{"questions_per_image": 8, "encoder_norm": "layernorm", "encoder_width": 128, "fusion_encoder_layers": 6, "fusion_encoder_norm": "rmsnorm", "shampoo_beta": 0.99, "warmup_steps": 880}
Rows from block 3 of the image encoder of a small model that answers yes/no questions on an image's attributes, named by matrix and row number. Rows with one number belong to one neuron. Each number is 128 + 32 x the weight over its row's rms, rounded and kept within 0 to 255. All counts start at 0. Numbers have three digits each. After the name is the row's rms in percent of the matrix's.
After each neuron's rows are labels from the 100 images, of 14848, where the neuron reaches its highest value: "responds to" is what is common among them; "colour at peak" is the nearest of a few named colours to the mean colour under the peak. Only what is clearly more common there than usual is listed. The data: dead-leaves pictures: piles of overlapping shapes.
# fc1: MLP up (encoder.blocks.3.mlp.fc1.weight, 256x128), inputs 0-63
# fc2: MLP down (encoder.blocks.3.mlp.fc2.weight, 128x256, transposed), outputs 0-63

fc1.198 103:150158108114158129150059107121111148120167137088171147141112172134111102138127111071144104174101069156073143148111079110108074074145128068109167181110095127118121142109111204145102097152103152
fc2.198 099:096101106160150146057116057149165151148106091166087092168156109102135107131074108179124169129083169079174124125160094104168113124070136087091140132118132166117116204173152100133135164077135144
responds to: grey
colour at peak: grey

fc1.63 080:116071138144105138165125117157098138168139117116163094125163183151125096190177117157168149129097136208187157137150108109202129158182142113138149091125129140147150162098147174094082099134130110
fc2.63 096:177180165125139120113197097087137128211174096185124164121160157089109168146151184083117134146113121156136176111100070104086122125096156140108166093124110158127144111128156145131151110167129125
responds to: large pieces; earthy
colour at peak: brown

fc1.175 104:148115125129113187103184131095119074133146118152128145106086096133091102125096103113157138197150123099126121174177105098142131062080111088165144136133149141143143101176090118150050177079140129
fc2.175 102:146195159159084128133132099139095157126207164167136168174080174100129137126192154076144128111158121124166115142119098143170123129101155109093111141142154160144140086089136126153165184169059102
responds to: grey
colour at peak: brown

fc1.223 095:100151195133140134176093143096137126168199128157183091145160141148138127055194095112127093168155129064165184115140164133194136138181141122066110109140094087088106156094137184141107154159088088
fc2.223 098:144123175116121187131118106097095137136116123135049161157118168090093070190205157093119083111104146203151144120126173146149084138091103141078130108133089146113186096077083148130133127185111110
responds to: vivid
colour at peak: blue; purple

fc1.111 099:108158135127083165112127119127115139106091125075140146156112115176153142094153067183134142120089136103064126094154118133120144166178144150161135139098176152169135179156112174173107108111148140
fc2.111 092:113135139112056066137147203120120112107177079139142138194132152103188123117109113162166114168113150143160116114129111115136164183153107116119110117143096077162115158104080131104134095096094133
responds to: vivid
colour at peak: blue

fc1.232 109:157169068107108132075194105101150206106192138176130079112116131179086131150187076118153122157151107139093131101095136156025147156137089156132113093141173137097098115056145089158147120140155145
fc2.232 109:126090112152180116105110199125118184098092174121125112132096102139150089173144129109142104085155127189124107130152110126097148143142211070139146089094141135092183138164110110078139135142127182
responds to: vivid
colour at peak: orange

fc1.128 098:199123144137133133187089154134167112110066210158118103092200094109115059158151131104141095150136127146106167128077096144112071156116116116157124110142124179121104122093111112132099125127052129
fc2.128 101:102094134126142092146128074046111189108150171098147117107115105136121155047128158100157115103107197137076140149194185144133091110087156175126114174145146095080165125100113127109132116158152103
responds to: grey
colour at peak: grey

fc1.25 129:162147073123143185183088094108131111129133179105128148142133118160097111152133108134124096137100183141108084164125104096118141126143142095161033118170110137153166140085135204065129152136046092
fc2.25 096:155070163130104137154188136197177102091145091117116185127109150111136187075178118120139148144135134170149123055152160112111107128114113088090181144073128158054158144129116110154085158104068129
responds to: shaded; grey
colour at peak: grey

fc1.21 084:147125082113108108117060088129164116084161147111186094100104126127152116080138130136086180152083155158108126124156159130079102153150189141172131104147097129129142161128103116166099164121133173
fc2.21 093:112102094130081128110097066163151147109110170107130142184136145101218134156095157141098126126137141104105116091167139140135077124211114125125132178152091147132109160147152132114112162075125149
responds to: vivid
colour at peak: purple

fc1.48 108:107166058065215187151113107109223132107114142139132165117153156099134142144098118153119118225140105113168178111161148173131116118137149125178174172138153123163152145124143140150140125082117108
fc2.48 117:144125138098125109110113164135042096168155147112119169158073140146121177115110168148095067088116122093090142161158144170155136101116184158126113098082105134141113080161159058112026149176109125
responds to: grey
colour at peak: grey; pink

fc1.106 108:148135121138113071161129149077136112127085188105123115058120119101130122115073131136139079115096143115118118159127112105078108113123176109087117124148156162137106156161147157131041107170132126
fc2.106 122:140142084156134182106134178123151177108090142059075118167154080135128127166132083109152148136130147112164087219117109151132134111134178162127122166125096112081137087141190118073133130128113152
responds to: large pieces; grey
colour at peak: black

fc1.44 142:108120161110166132098174118168122128139143117134147127151149136136169116143173106177144134088087124072139188131157149136125182092113133129151123096105167110090187165125097169206167103111181094
fc2.44 114:172127075120092151130138114146118168141143099130124132126088088121047151122145148120155101157123167184125049130108162074159084147165165125126143125116110157143102068137149094067092135087120138
responds to: grey
colour at peak: grey

fc1.83 107:092092068172172082144187189107166167118157148070156091083127101160112176096105097098064059126128116129136086143118133146114136095124159121162127143149131115180120108139169141166050122122168097
fc2.83 100:188155095072122094082115080155150121162143162122119149161118161158114142132083091183111115163136146164163116131156169110174108158145096102087140108135115138081130110186119067140136165123140147
responds to: grey
colour at peak: grey

fc1.235 099:130145210093157144115115090218134148190102101145167131178149113172102160102151154147168114141173110165138116081116101187188173100154131178151124135140094133156190129125136126121209170139132122
fc2.235 096:090145131114147102179116156151141147073109140144097082148142138169132122120161102096101120090154091101123185121079116156173105177114175152134145201144092141112142100199119180137153122080125160
responds to: grey
colour at peak: grey

fc1.1 092:144121146137176099109106174099178137156112157131140146140159120117117120088134124144094076109132098085118169183119008139102143072135099151153084086130100165069128124118129164164076160174091111
fc2.1 090:112127104136134116146098119055120188071094164110073139100114072127131149145116189130170135141110074129159150129139104106101237156103134115134122108128148119113169132126133136144158110151126121
responds to: grey
colour at peak: grey

fc1.73 097:156161128152150054114132122151125135156109130101191164116091098136095136126172071149165118101133106114144161144111095112119037173146112124131134097130079144139146129138111161094170095140114160
fc2.73 109:087165123136113141109104096101126073183169123161193154116138153095171119105095165114070183106145117167130157160131152171140088131104152142234110146081139147112127189158156118159118094085154152
responds to: grey
colour at peak: grey

fc1.221 108:109119160105100056133087149150091199120108137164085096163108129141139146136123128100063138089131097103153102076130146123105133144095140084083117110185174179099153166164148074114136136134109128
fc2.221 101:107152128150198199135121117159098183133162164129138092140140111115104147136141120130144107171087116151144145131155108134112094118119135146217116213044060116109110117080123130148152118112109176
responds to: shaded; grey
colour at peak: grey

fc1.90 103:062127102144130155107188110105148105168075181096156105164116159150124056079159091133083142142109128117121094129162105115132123120156049129155070118180129122078109092140129154135093140157120088
fc2.90 099:104098124142100047088118116110190107110167106116109126119140173087139144142160153105102133147105153106105135102140093157156129157058120201093103182123116166110108184130139148049107115163106141
responds to: vivid
colour at peak: blue

fc1.239 095:170174103133161124164059114159129132195136120138120084115120178077110076158149156116126144083124076127140135136081069107124124125148168141073126148105133067163117086140122073148152100150174067
fc2.239 097:165086136119107156130112132127174135091140117060101155138151110140132136137119177176145144140149127141120141144121142118169085169133139146131131112176140126131083099154124146202128168159172104
responds to: vivid
colour at peak: purple

fc1.3 077:164136148161109158188078154162155112070120140123101123136146149155092091105191140196151116114154105137116147087142118149172145161100048158130127068097144085164176134095135156153118128121106114
fc2.3 085:109182208107100150138162134158103184135139129097103127126189117090082125137169177108130117127132130142108170101132144133095092096166163110139127172114116108120142156137118131057208121161155180
responds to: large pieces; grey; cool
colour at peak: green

fc1.5 095:160154119150147126130137099160107095130079093084133136154140169178112075134109134173114155117141123128102123104042049115109089116160117121119104134183077150087155149169138134175136184093081049
fc2.5 111:149146136104170063147069154119081130119105198168097137095127128173156185108134100149108137142116091137128105166185144113129097125136150083131134099157102158144107084173145164116113147115119156
responds to: large pieces; grey
colour at peak: grey

fc1.139 118:141103159117123096106134113071110118121073148135142086153185117110142099206131162098117117151167105176094166105147154108108191107165091082150094176115117060184144074171121148111124135106142111
fc2.139 112:091150099090092160127064150153134106181136073091146124103136143123109176143158103162120133159187182137126097122186138094128074058133102111123137128103128088143119152161102119110104104114130122
responds to: vivid
colour at peak: green

fc1.14 122:131039107090144148157138150089183090180073126118135117063144175133066129162161149158173134070102151151131121162093114181066136134109135137113085132113139094139159175118151083148114084099052079
fc2.14 108:102152096173098115147157120097098120107165152170183144124089140059167129139098147162121109162120141170058134192126221101196116139150074123125157098173125138153101115092122178153162128153125158
responds to: grey
colour at peak: grey

fc1.121 077:095158143092126140070144163104104107121126143085162070165128130060097155115115121107077119083124103111126141116144140112128091121130107194079097107053093137165096113113147142144079117068162128
fc2.121 083:162104108152149129199128119111161155088143117158149086086187144145103075074144140113148110167163135135106152090145075103102127121084165129087142142103105121163149125155043165105131092140175120
responds to: vivid
colour at peak: green